config.toml
model = "audio captioner"
dataset = "chords played on synthesised instruments"
train_examples = 52083
noise_aug = 0.002
time_shift_ms = 50
n_mels = 64
hop_length = 320
input = "log_mel"
spec_augment = false
win_length = 400
tokenizer = "word"
vocab_size = 60
encoder_arch = "nf_resnet"
encoder_norm = "none_scaled_ws"
encoder_activation = "elu"
encoder_drop_path = 0.2
encoder_depths = [2, 4, 4]
encoder_kernel_size = 3
encoder_stem = "deep"
encoder_avg_pool_shortcut = false
encoder_widths = [48, 96, 192]
encoder_residual_scale = 0.2
fusion = "cross_attention"
label_smoothing = 0.1
decoder_width = 192
decoder_layers = 8
decoder_norm = "layernorm"
decoder_norm_position = "pre"
decoder_activation = "gelu"
decoder_mlp_ratio = 3
decoder_head_dim = 16
decoder_fused_qkv = true
decoder_bias = "all"
decoder_qk_norm = false
decoder_parallel_block = false
decoder_inner_norm = false
decoder_positions = "learned"
decoder_cross_attention_every = 2
decoder_tie_embeddings = true
init = "lecun_normal"
residual_init = "none"
optimizer = "soap"
beta2 = 0.95
lr = 0.0017
beta1 = 0.95
shampoo_beta = 0.95
eps = 1e-08
precondition_frequency = 20
max_precond_dim = 1536
one_sided = false
adamw_lr_other_params = 0.0019
steps = 9500
batch_size = 128
epochs = 23.3
lr_schedule = "cosine"
final_lr_fraction = 0.05
warmup_steps = 950
weight_decay = 0.1
adamw_weight_decay_other_params = 0.01
Rows from block 3 of the text decoder of a small audio captioner, named by matrix and row number. Rows with one number belong to one neuron. Each number is 128 + 32 x the weight over its row's rms, rounded and kept within 0 to 255. All counts start at 0. Numbers have three digits each.
After each neuron's rows are labels from the 100 texts, of 14976, where the neuron reaches its highest value: "fires on" is the input token at the peak. Only what is clearly more common there than usual is listed. The data: chords played on synthesised instruments. In brackets: how many of the 100.
# fc1: MLP up (decoder.blocks.3.mlp.fc1.weight, 576x192), inputs 96-143
# fc2: MLP down (decoder.blocks.3.mlp.fc2.weight, 192x576, transposed), outputs 96-143

fc1.176:147151103117150148170147180158148171135117116128127093154138218108179185139093142084143162123082072100138160135142133127173118068150062131106130
fc2.176:111108154122124099144169102135146082175115136104138135153137093100154134135142141147118085134125145137105127093155167153087122149127085135126137
fires on: "like" (27); "hum" (14); "lead" (12); "clipped" (7)

fc1.145:094106153161102091160082168175144099147208126116111189117121156070146167207145166150166163135121084096084140115137144106136090167181138174173158
fc2.145:119137193108204176167129141124170139175053108075142134120110204107100189054130137119138079123129089146141141128140145170134122174175127080142072
fires on: "square" (99)

fc1.45:086175142125097172139098115074119069143156095108132135153090116128130094107125133092115150156086047157151103131104125114185102060141133127062122
fc2.45:152105054092138091126153154127129143110095173123099107099097066135106199107143161173182158099133181162110133126119172133136071170113117194094186
fires on: "c" (22)

fc1.219:170099104139127136157162107112077156090163170171149135140126079077113095115118125095138146113172128107169127087202110114148144107128111141084074
fc2.219:115192141109121123123091101136081115159123099119151112080136152166156138137077133130127143167104059120107128154039113137094148113119088101172111
fires on: "7th" (11); "up" (11)

fc1.502:147127101134157120116199127119133163110150145146180150171129132073083168130123146129110149090127103141106124151152141158193112082102170123113158
fc2.502:081103186114065139131159170121071130122115157141060065113111152143088119186125094094141143196139171114121085042102111164165153123174125180150195
fires on: "f" (20); "#" (8)

fc1.464:158070148048123143164101175174108083097122157168165179170090099121087098148147090176143170138144108100159112122115125061113094094072132167114179
fc2.464:066162135152144127130127145147092126136054057123136121108076156164169097116158177110131145122135149093143141126146132130093121101158159116161157
fires on: "mains" (50); "pink" (25); "white" (24)

fc1.307:084115115078159168156111129124162137122162102128174125122094123100112062116139179164112124182154055148158153163099138075108116158091124070156143
fc2.307:134188154112129073120161143119061070099120158158092143133138160123129159104081171106188172112086119068086192133113135128186117152100121098119135
fires on: "d" (66); "like" (17)

fc1.299:120131123122118152151127105100113167179083091108110106079079132103149108153221149060146147152113154160147167183132151157241157072089088166105110
fc2.299:181156076115087046109084133108148175153166131196127113148187147142122117164122120082111089135134043145024055118129173159099129153106167142146141
fires on: "with" (89)

fc1.100:132074126103114118120086175100153126154155149110083102155166102178156159087152154106146117119095163137154127099140127174101155115122172135085118
fc2.100:129119159096143117163190079100114125130118094180178120170081138104091101082158094146146172146147137134122095139100141058132156119161140071107123
fires on: "-" (45); "<end>" (21)

fc1.192:150140145117154075107139103109118088095169111102150115145140171093140201110164125117129097124139077097090171080096130141156078197138135240149146
fc2.192:077104111115101129180106135082162163111120143078150098171110061144178071058137152138136164109093102143148139158170114128146120147121106035091096
fires on: "arpeggio" (17); "strummed" (16); "like" (13); "lead" (10)

fc1.524:048159110127099138122082121137108121144095123115124153115141077116112111158114082085206099162123114095193131078148150079128170114115101121156145
fc2.524:159113122117133169192187194124114104113136133095118098151195101139152170154133156214097094124163115131106165132144127182120109152138125109093055
fires on: "in" (13); "mains" (9)

fc1.77:158138135101135084088122109167160154178126157101094131113120104103165128149099115136090160154122158087126163130104211139121126073121117139119116
fc2.77:118131128107137115189065116082137134178166091142148119170195091139061099125112106119155088084177120136094099100148116086203134101089093118117163
fires on: "with" (16)

fc1.255:143121093065177098105136090104090125127147174152189166103111125120110180127155168107158125136135143104104117155132120161103166069114099102129089
fc2.255:149157133122182115152073095146121132054166084138095168171112146138154149114111159108106068121065158132131107114159164187134120130139072092224121
fires on: "thin" (51); "quiet" (49)

fc1.322:162116136125087129148098115121161153118156126086121152120139142120124096081151160153070104178077108125117095112130135157074133139150028118064102
fc2.322:135077135148079114168186102121161124126156139066097095163151166130100198103081087158106115213116129138112116136129148105088174120123151086158145
fires on: "thin" (34); "like" (11); "room" (9)

fc1.431:137107172097081118142143099189145141186061160154074148147105046174105123107075158142105073123093108115176122093099137152177096115072133057131129
fc2.431:134121065123083155137147165131141105129121105066186110076068174120109100176087126126126133060124137088097159112120104157104088194115116136135103
fires on: "-" (30); "d" (12)

fc1.292:077147122129118144152146179170167157122148126112158170078117135162137085069134074094172125144165094145109130111123100128149138162114082145101108
fc2.292:169110093081070122112101118119143119173109104064085112168151153096163153145127147173172080168126175143177121106111141128084130090167162126134140
fires on: "arpeggio" (93)

fc1.159:120122109086125067165131131137137149103165107118171087110139132151107105095111093096125152164147131121133107101078141105108150207179123141146139
fc2.159:081130160128089130128135157140088117188142102125065133099174139109111143152125131154109116167114087162189151136157134157106161151168162149175137
fires on: "," (95)

fc1.314:142201078128160091110111100074092135076168101100113140085090161098144117083087152098112085123148177097168120116096153149152092088170139188176121
fc2.314:198147147154098146142130135190118051064103113112150147117135062172150119142210160133106134158119145153107185153116103127126189150125120161137153
fires on: "string" (94)

fc1.507:110118132159074211083126071160123129128084117100123139183134104134063103083118075171132118103114101124133098102150093140100116169121120088161104
fc2.507:135140140079134079115141110153200127224156164108115154080131099125182111160145149105129150168159144100065085116074188163127132136108146065125082
fires on: "-" (45)

fc1.375:125150159159159123155183110082142149095112101184067072131154122198115147195141140137069106137142126152155130106179191138099115103085084143068115
fc2.375:091100147134142142089118097165086124113128138137160082126144121092142135029139156167077148095153152155102156141152134163149075106115129087181153
fires on: "noise" (37); "rumble" (30); "hum" (16)

fc1.393:122110134144120173104096180195151139160190085112189137144117149127092109139064057138177078149174111110135107132129109136105144115181126139158132
fc2.393:112145235161083150162131117062146109137099126136128144204117147133090185152131120146098119143093185189124121148079160163104144159152154107079095
fires on: "-" (50)

fc1.217:151171110174086112124143099124047124147168063152092143053088110084094092144104103126165121146069109091124171165100082111117141132118145091159132
fc2.217:171136131066146139160106080113138114063069153092116160160135101109166092136122175091095116123171142125096134139130125141080160131163133121145130
fires on: "string" (98)

fc1.52:153092144092142115104145131121214107078125110091144117193151060096110179136125159117124171178185115137156128128172178100168114098113143137081141
fc2.52:105164163075128120139155087058100154172155146145152157152153143146136163076157123115132110139085139120100134148116094086141102132151128142123123
fires on: "#" (30); "c" (16)

fc1.346:106125164132081161095088161107119120169135124114183119173100191156125137090204140132006099047126161115167154103083094135201073173169082048084102
fc2.346:153136131138155122106152074145062150137151080104084115127138085107127084128162108176141161157150104157136137119098127133215146146130107086117165
fires on: "like" (46); "hum" (16); "room" (9)

fc1.397:078156198188169101097108125115168151117120164130075162122155145175121116111109113147094138146128168119108173151132110173093174113156087119089099
fc2.397:192060120106116119147202065162118130162102100107132137164132061086158171160138128111097114089151105129106122133121119068155076139137151154139128
fires on: "<end>" (26); "pad" (11); "room" (10)

fc1.318:161178139138123141096164163091122095126107124114130182130030150039110113094126129126092152239119133082152122166109151060163121102171138123153112
fc2.318:111131138198160163120063188108103127138106109121148097125098108172161109117147173127151124100158169160098058187124130108170147087096183146137142
fires on: "mains" (7)

fc1.62:045168195062103135171138161169069120102132150120111172138161145075102166114149155177161111127160132139131117111119153149118135151112154146146142
fc2.62:114047089114164130106116129121167081109123184124162132154136085189135123103199132158131086151079099108108092180130163086089164100134106114108082
fires on: "quiet" (22)

fc1.398:102173175138156200093119149224129115170142068061099167183130108158132134104081143134139102087138159094191121152135180153139163162140134129125128
fc2.398:171079138114129139183098080142134082148163155125138099125159122116071100135062180118145105125096180102088142147024095116165110113135135098091101
fires on: "square" (100)

fc1.462:137152154109186176110131138120135145114114118062096176179123157142116151069120123135116136138110126098153107134111085153117131143180124106093071
fc2.462:086197071143084188174113180160160146158155150128189122044111092122129084149107112126068097104169125148111106130099104108158100097108056093165121
fires on: "in" (83)

fc1.321:153116139096128099155104148116163151149104101103131135121107163111148098115125133113108139080181142172153170147183133170089037143155077095105139
fc2.321:158149099139124189160122132206160152164150101124148163110129092150111153137178101135099125142088089144125113074129098074061153137128115100141170
fires on: "," (86); "plucked" (14)

fc1.30:124109110134114141142142059170102139113157103139125176107208136109148111119169122049119127128165206103155100098123162154164165099167087115183158
fc2.30:158098212159140145151114131170145133074075122119111117113149176139124123141071165156158095103118098116129169083148167113093106162098152080109108
fires on: "quiet" (71); "<end>" (24)

fc1.223:109139131087111157120123105108089138144111084138108092150088063087122156135077142096175047112126126095152103093065161103149070135192128162104108
fc2.223:151165144088162100094126126164186162153154136127109219118146120147108102085179090149114129148136088095095130157136136059134139105121126102145157
fires on: "c" (41); "minor" (21); "arpeggio" (15); "f" (13)

fc1.53:149136061103136125112149101123123065103120100071086099196110187108119147172112146138126135131148085191174143164136097146124144116104161121102123
fc2.53:099106134163130149148172150074180164139145167117180133137220043138139075142129152167154095134116102112085131132162098074075131124120114183144146
fires on: "string" (77)

fc1.284:116150113113142140160118159136059152158128154089079202191185122085122165106143186178164177106152135152157042128102120082144110090170140140131116
fc2.284:173160111109173168098123118163149086093131159134155146147131171161147179083118127100123108169080148101094160192110166161134138111106102155085123
fires on: "quiet" (12)

fc1.129:100124078101131168156144166101140117196132110094162142172130099113105127115109124116098114132060106168094110153137134078154150076166108099081094
fc2.129:173100124125092141123103130147158153127135084166151135067123104157110099154119119115145066158071145047147185151175109129080141143145168146135110
fires on: "mains" (58)

fc1.29:132142107165122098147171157133078134151081085129162090116095138126150120107121149136114124094113191124117079113070096092108137106147072107120087
fc2.29:077169116162078185133130136110145122124178149127129092132142102142121187242129087115108104180179138130161164076173107121141154129128164097152115
fires on: "power" (11)

fc1.107:127130108120123106122161131148190147067125130103175098130094099101160129154130087180135124130144154099095209144174129113161106184127112101050179
fc2.107:166153117156090160171068098090135111111122129136120170171124107097106128156134202167133133140095095145181058093109099121116160079160117129151092
fires on: "<end>" (45); "room" (15)

fc1.263:133091161144134086117116132125125144124180138094133119132152177137144111161167158112095065145111104152139147126104153158137142193147128197151098
fc2.263:098147080138190156110130168112122165195146131115156162126166106161152132098110151069165143144176108145105131114166138065153121101126067126074157
fires on: "arpeggio" (61)

fc1.540:119153106128134167164051135124139140124195105146125127114120156079173123138115170166083131104154128151152080100075128218160121143132123128078211
fc2.540:130157167171187093079072148085172157089161147127143057122135089179111075130120114126129146074152122162148142147150170158201102108086055094155095
fires on: "block" (27); "up" (19); "9th" (16); "7th" (16)

fc1.497:110126142147147097135092105120183156139157112061198228111094116120066115161110158098142125094157137116113114149170091124061106130098098130133114
fc2.497:173108078118123137147121119117124116146100129100066079056130117136152182072121111126089088135143138148124141131115113105187120084102145111146177
fires on: "square" (29)

fc1.204:100188090131108084182140156146169167093167142101078095117122145169159110070158084139068120158158143199174156120101082119133137117115107149145087
fc2.204:168143186167099168160090107064146128122100095108132166196166125099117080149124130125190123075084150111120054217135151151192098129141112121175181
fires on: "with" (13)

fc1.89:105123089134149123128115107142126110103141042058103151155142120110080162165224178100147114146091164123117111154113181100110140152064140144069103
fc2.89:091120078137126152125129149146152134094094124127172126188094173159126106164147095089076121136088155172096170090141066125124174130173176136075143
fires on: "power" (100)

fc1.102:130092140062092119088095086182098122119138151123173121124150109083125132123093132102064121140162098109061137115124118149104103155143090113126183
fc2.102:125139106152146183070138129193117093128098152140144080164147122159137134130124166067151189125109115117139113054171113148095130164159139135076106
fires on: "#" (51); "f" (31); "-" (14)

fc1.478:098100116089130066183122147129145093122121154117129060138103120148119068129141143075143093114127104126100130169182051153143129159078088126151143
fc2.478:105123112166101151170142112162140146132112166127137154191124093144176150076069118167150145159075115172070106129112126085142081058189120148146095
fires on: "room" (51); "like" (38); "lead" (7)

fc1.5:143147160200126153141094147137227127162117128091134093137180138144177128161160142090155100080154091174134075133067107093122111130119091094161128
fc2.5:114168150161049132132155082110068141050048163095111127135091066151110144148070092125108087159155129132159148132127114059138121077153103136153116
fires on: "square" (92)

fc1.0:146084187168159122151092096099117131110188111153158135129168091133173173134142141165110101163171128107181201155146137187124154116088179148076154
fc2.0:084113094109070149143106127153139126107101166051150145135091174174113166078102133140154196111134152077146115131115127149187147158143119131177122
fires on: "like" (65); "lead" (15); "pad" (10); "electric" (7)

fc1.345:128089082107113161183105111115094113154116163138138115096064125136136090140108103069180100099099079111155108123119158093144153131119153142073077
fc2.345:124183127082081099100133134156146129106160121144174152078125109103132167080194147089122110146196156067077074156143149140200104138150091170161168
fires on: "d" (31)

fc1.172:129147152147180075149167134104137155077136148124116093123125082090106137144185164107143103112104132069139141135138199111128141121107133140185055
fc2.172:114109143142147154184068153142077093083143159127166122128156111122100138082149110169122132147166127131113153143171150181123109128111115103093140
fires on: "quiet" (8)

fc1.182:150119101114106141172128123135137142185094164125087106173040134135035138167127125144102178143107153155148107120102087151126154065137097127167148
fc2.182:109128174101074155131130131169098076100138145128128100022139042068182082126118093105139064141141113119160131156111140099165111114144105155113096
fires on: "square" (40); "a" (30)

fc1.485:118077155151106104211164186161126105175103142125074112091116108164139112028142160122130136104129181121155152120137085171175141086103081091119068
fc2.485:151180150145128085111120098147126141120149100044135125102143101112153176126076077117108150162076151139108175193124100130075189092193188161168143
fires on: "mains" (69)

fc1.479:168149145103074155161105133054148205089171130097131132070103076158166122107148150142144138138183190127141105121130128058093105125169112052098082
fc2.479:101088130140143094142115122140139113117108122144153160202188136090082142110125112122122067117115086115114155141075168179171136178122167148173152
fires on: "f" (31); "#" (24)

fc1.39:127121146114150148146129144094147084110206060135110162155076075086160147149129115202091068146133103103112132118151161113143132126108101079114116
fc2.39:162114061137113124080129145130148224136075151094142162134119117160136151038163103070079129056167105139126149120124111155138188094197109112135101
fires on: "power" (94)

fc1.78:148066158141197137136121102076135140109142111127122106116151174115143112115061113112164150160089079107087163103065136104114089180100108103129135
fc2.78:179116070167070097087085136143141080137085107117125114137146102092151127153142133100139139124169134077153146172151141152107182139112090134075099
fires on: "like" (60); "lead" (10); "strummed" (7)

fc1.49:160140099163094081164085114108134177125118118118204110123081143119090127129097137117145163109110155138138106130112161111158128139146116133131116
fc2.49:197136168068098175131182112136156139187140149181097113128163074136123117135129113103131155108133082104088134099174079095119172129176166094118118
fires on: "mains" (30)

fc1.189:146170120105119107152143122134149121160071148137075143104156139117151156114111146133156149133079085101144105114122153166121063112066131197132151
fc2.189:117167102129156129133088129114111161128148091108160147155120124151078093136119076134101074068128162141105159126163098094167169100133080069068133
fires on: "c" (8)

fc1.164:072125165166143152139108180178086098126119144098044055113121119144105114049119104145083136121113099063121132117115129173115113127115122132148104
fc2.164:146138081078113175122158108082106156140142160094111165085133097145108108239147155118151154126139139114070141133135115122131135134185142092132185
fires on: "in" (97)

fc1.46:209132166118117118148178099108105084108110097157112129145088164131108124168162103139160128178141103132151115134056119111137119174121114111090132
fc2.46:127110119180146150154149172196151124112075133128132148136205076160146109106151138105133098134141141150110159099148186122134199136149082135125139
fires on: "in" (14)

fc1.74:121089095097098136113111097075093167152143099126133149127139157116095076192129054133171176079131154114140129146129178126158164149135113145175131
fc2.74:133175136086139091144093152105137060140126120105119152151143091131166135144119131126125101174065137114087087145107088123150098110105139107097135
fires on: "d" (20); "<end>" (15)

fc1.136:167162216133150086168129139151168138093181128139130141125119088160125132130129135051131079145131105074136103129148123138124117148135128096110088
fc2.136:119135110120094149161127121132143106124105124055079157176147129138137121150115156239163098089126122190139124147118165128129168084205107095124115
fires on: "d" (53)

fc1.91:123119153120128138124133166111147137162132050134139154091140101138101114083109089142108092156182111096158161131170073075110113101120093135084077
fc2.91:202107088104124123103154166199088147108127155142191123073133117179100140100147128115112145130114143158085180121162072127082083121161108113110153
fires on: "d" (24)

fc1.440:119153121142140111168081109159143151061119093154183202120132099152109144098092121090117173150151131140163084102105170147140125081158122159164108
fc2.440:135136105158115125151109135158178114136052163117114088113143178128128064151143177106147059069121156100150147123165091123096147170063149032074115
fires on: "quiet" (62); "-" (38)

fc1.452:096151119141164104143110201135153147127123137113140132138121035150116143161117119107127088134171133117196127110099168107099204145158144107127139
fc2.452:118133145151084139137169135065127106123153108129132126145189181180123087125109141113218168158073137099150143108091110166136121124075140152084131
fires on: "c" (53); "arpeggio" (22); "b" (12)

fc1.371:108119131111120158125136148066140147124066088112104134173122149136125196093155129148159076087118147146080094149100119124130116069128121124160114
fc2.371:152135153185115090100129138079117133108230131116141118127116136158138081090138065113119143111156110101188148148152126069125142134094085136110133
fires on: "e" (8)

fc1.449:149103158121154074133101133192118170151114130128108118102132080089152171148113081135127060166155175143135147119083109148149156124093118144128085
fc2.449:113124183118142134093210134127147113147148094113153130171130104068172088151102075131105163186095141165100181079121164171099136148119155171135135
fires on: "room" (33); "hum" (17); "like" (16); "rumble" (15)

fc1.71:157203140149138130097209101070169133153161147164172128161084153122041154117171127154166103081138181149206163104126178136150101105119166176106047
fc2.71:087092153099077108134131127109077107156112117124127127127133192092153100081104087150118131128096092164135177130089108208111077137166126097108123
fires on: "d" (12)

fc1.476:085168138152164118076133154114209163160118161138078113112106098131118131126101107087083120119177109084123131080154133134149097130178158119076112
fc2.476:164059108073131190107098101128117075180121084112073155117149104172145173123152152190135129140182109114160107121142167123164134100129139107157088
fires on: "#" (10)

fc1.153:151115172067115105115082163132073085153202141124098112143156069086176090105161093156029114115084182169122195102089113161087175152107133056144125
fc2.153:113123112170109125133092062164115079087131107154107142130096126146081135123160076154153108146156054084125132133153134052113175135138181159110143
fires on: "e" (39)

fc1.353:143123161059152097137129123140077066145111132200173136117120164127050156139163137087120120099157178090103114114091110120111101109099100151098087
fc2.353:123133135135173098110123094097171103149157135049148113183181118128116119056083102122173159158146083151160134119159143104141185093146126129164128
fires on: "block" (16); "up" (16); "diminished" (12); "strummed" (12)

fc1.265:101130120127115117088148152151130133075156119153138171085102108104076137073133112087152124134136104114129151114114180152130137095089169140109125
fc2.265:080112140202157141107183069100165098103123116112124082130113148103070099145084109111112105129133159083135177161156183095118160159148103122186164
fires on: "power" (100)

fc1.447:109172100121171075088157159109171159125192077192173151162113116223134136111129113172087110159158131128157183077104030107160093161093109128098165
fc2.447:069182139089168133120093152151071070145159149111119121134179126050117114110158146116141133101076155083188138182218171157080098092127080138156071
fires on: "rumble" (26); "hum" (19); "strummed" (12); "7th" (10)

fc1.124:147165150203154095141107124140123094198175117148187161183093131111146059213173157098119084156089126100122101155082137091154044145064102152149121
fc2.124:164136136110168186132169110146102147052110144122097168150116150151073221144068069136161135126135108137125083091144098118122107083197137029131139
fires on: "room" (8)

fc1.561:102136124139158157143152087121100189076134091103124150113127149160157179134134118186092123168103108153141076126192141082129175122103107089082161
fc2.561:124128146147110156075164156175135159120157125112127130151100156106103148099113148092102113140126152162203157198082132101144146104132145206087138
fires on: "thin" (14)

fc1.264:115140112111218107144094131126101174134149236223172153156107120155095128092179151114120140127142159160121090073121103138148108156137079105117147
fc2.264:114109131096087116142111085155126120095145161118110122083162239136124136105125142090128107075167107152175134098172099145152140071141157109081119
fires on: "noise" (30); "rumble" (20); "hum" (18); "room" (12)

fc1.448:086192117112180160149089104173139120100134151101160203140154063076138154121134138167153148180152094147116089135102118154076092086127170120135112
fc2.448:185152119119146065120168144104157117107114103130083126103096133173153132101113098135172142089104100135156122117096150121162137164109134099175097
fires on: "rumble" (28); "like" (23); "hum" (21); "room" (18)

fc1.349:100128135168166165205108166154153119047154106120083166123147110151168100157180149150129138106146146142133113112177120141166175104131113172174101
fc2.349:061148169156205092090118134101157145154140146138134045148122135124155060135129169141181161167142077116129123195111149114164091132116133167120211
fires on: "room" (88)

fc1.564:134124129111134165118167126136084113083148165116102118123124149100108142124159123104155130116105123114126104118100118142084140169113165078136114
fc2.564:144110165152119110140165114077135125169133110113170129147147105130150150183122108103098074124073160166125141142164153108127121088146130116183185
fires on: "power" (64)

fc1.457:123116119149156114154084110115189167148094138094109123121126081110144165129132180159095165111183112167138137045134153060115070108093099137124113
fc2.457:134181153075105124103150157138068066136105190127137127186121147107124099136138098144176109181161181114164112154087161121147156159117118104114153
fires on: "arpeggio" (10)

fc1.60:109129104117146112075140104118084087119091147123107107145113135135067148151121065152171071134138220105115062136075145144165116161162186140082132
fc2.60:109095172149162196153173141109132201112113101124165108125149101122174103114096140117109130084103069085141158104097118083125197110145102151143140
fires on: "power" (98)

fc1.173:099077168144090170143126121140117118106125108115065121099131115101059144113153160109141160120117124135125123122176139155144135099144099151148161
fc2.173:154174106115218098102132097153163103143128178129113143100173128162146170162149056171091103099098118105110141129131134194089115104138123150148070
fires on: "room" (16); "like" (12); "half" (7)

fc1.568:100149145135186129073157151130142183116128155171147137100096187146087128107148127107087101164203182110135141134192120128189133099127094147135098
fc2.568:154118075124181141130131118162142091146088132096083115130131142109148185133128110148121102137126131168053203114075103131113076142113124124128198
fires on: "noise" (56)

fc1.474:189107131084059148204120110105120074106141142106104125163160138120119139118174067141141111114122142152109103136092131116163136111123110123130119
fc2.474:093109157148142156138105185170095131113156104089100169101159096123139061157118197129093183139083131147126135118165129104121125109139132160115146
fires on: "in" (100)

fc1.356:187132107148102136173070132137157121104186090142124169108051112095147100155176063109094195111153125087147153155138127085137189099123168092207119
fc2.356:091167142114186147174122138076108156152117110152095149165106139146117124148130131129153099088127180074134123110116140189145124124160165126099127
fires on: "mains" (78)

fc1.135:096083180146129107170126129186123166074130134130112102201141139138114098113106093116117095127087126101099062054139108139152169104061153109075100
fc2.135:125156113081138127113109081019142153124152138172208126163058148084130155081139122141130178156128106151155124130122113140122136217141140127118107
fires on: "," (97)

fc1.157:108113069088157159163117125097141127137188111121148149106144129148110102129089149094107167110135109124177109163169116132147166114112102169111085
fc2.157:153109163103164115109142155066121135111055114090115127126133135147152099085130113194153099075114153147189186052162116144102145100181153125123146
fires on: "in" (20)

fc1.372:065150175105154148175161142126109160076141123157116133153121118176203120144110124157103154109120121142103109163093079143124118137133063101122146
fc2.372:113156126134076100083119164095076142100133106083174195083170125135050142133163124074075114112168095123144131117137143103164158136136175115135109
fires on: "in" (94)

fc1.519:150100106191084060155123085097181097112133136187137148076158124133111110114095154171168172162109068107144081186120103141115094111173176158145090
fc2.519:105100120104104129163119154106129084150156125132165164131089065151143085175122150101075147092086130118123190169185077116150129064139125166115121
fires on: "7th" (24); "like" (23); "room" (20); "down" (11)

fc1.549:081108096120117171091141113057093168136123198076134090177080184133064070088144158090080069123175118116119114119097165123156107106150184073188132
fc2.549:114115142087169181117074210156119058149139098118140158125071118144138084163116110078151110129094138169181093105176132048110085094128070082144158
fires on: "," (54); "arpeggio" (23); "mains" (14)

fc1.295:158089086155110092081105153163166163133141151100166109175059086152173100166164131202173135095127080155169112118061109126116139143096095105088180
fc2.295:107126171120140158116141109127106104157044102177131139151149159138102151131070189169089133139119095131173095093137110115157117109161197144123141
fires on: "-" (30); "like" (18); "hum" (12)

fc1.483:130109164170134091103080142143170206132103152126114140143137139148101120132110170136228145125169147066162113141106177155134156123152129075155101
fc2.483:107120110097144124157142124147083018158144119129144085142130112140143140159132144143080137138108142125083124142126110120127159107113189201117206
fires on: "-" (52)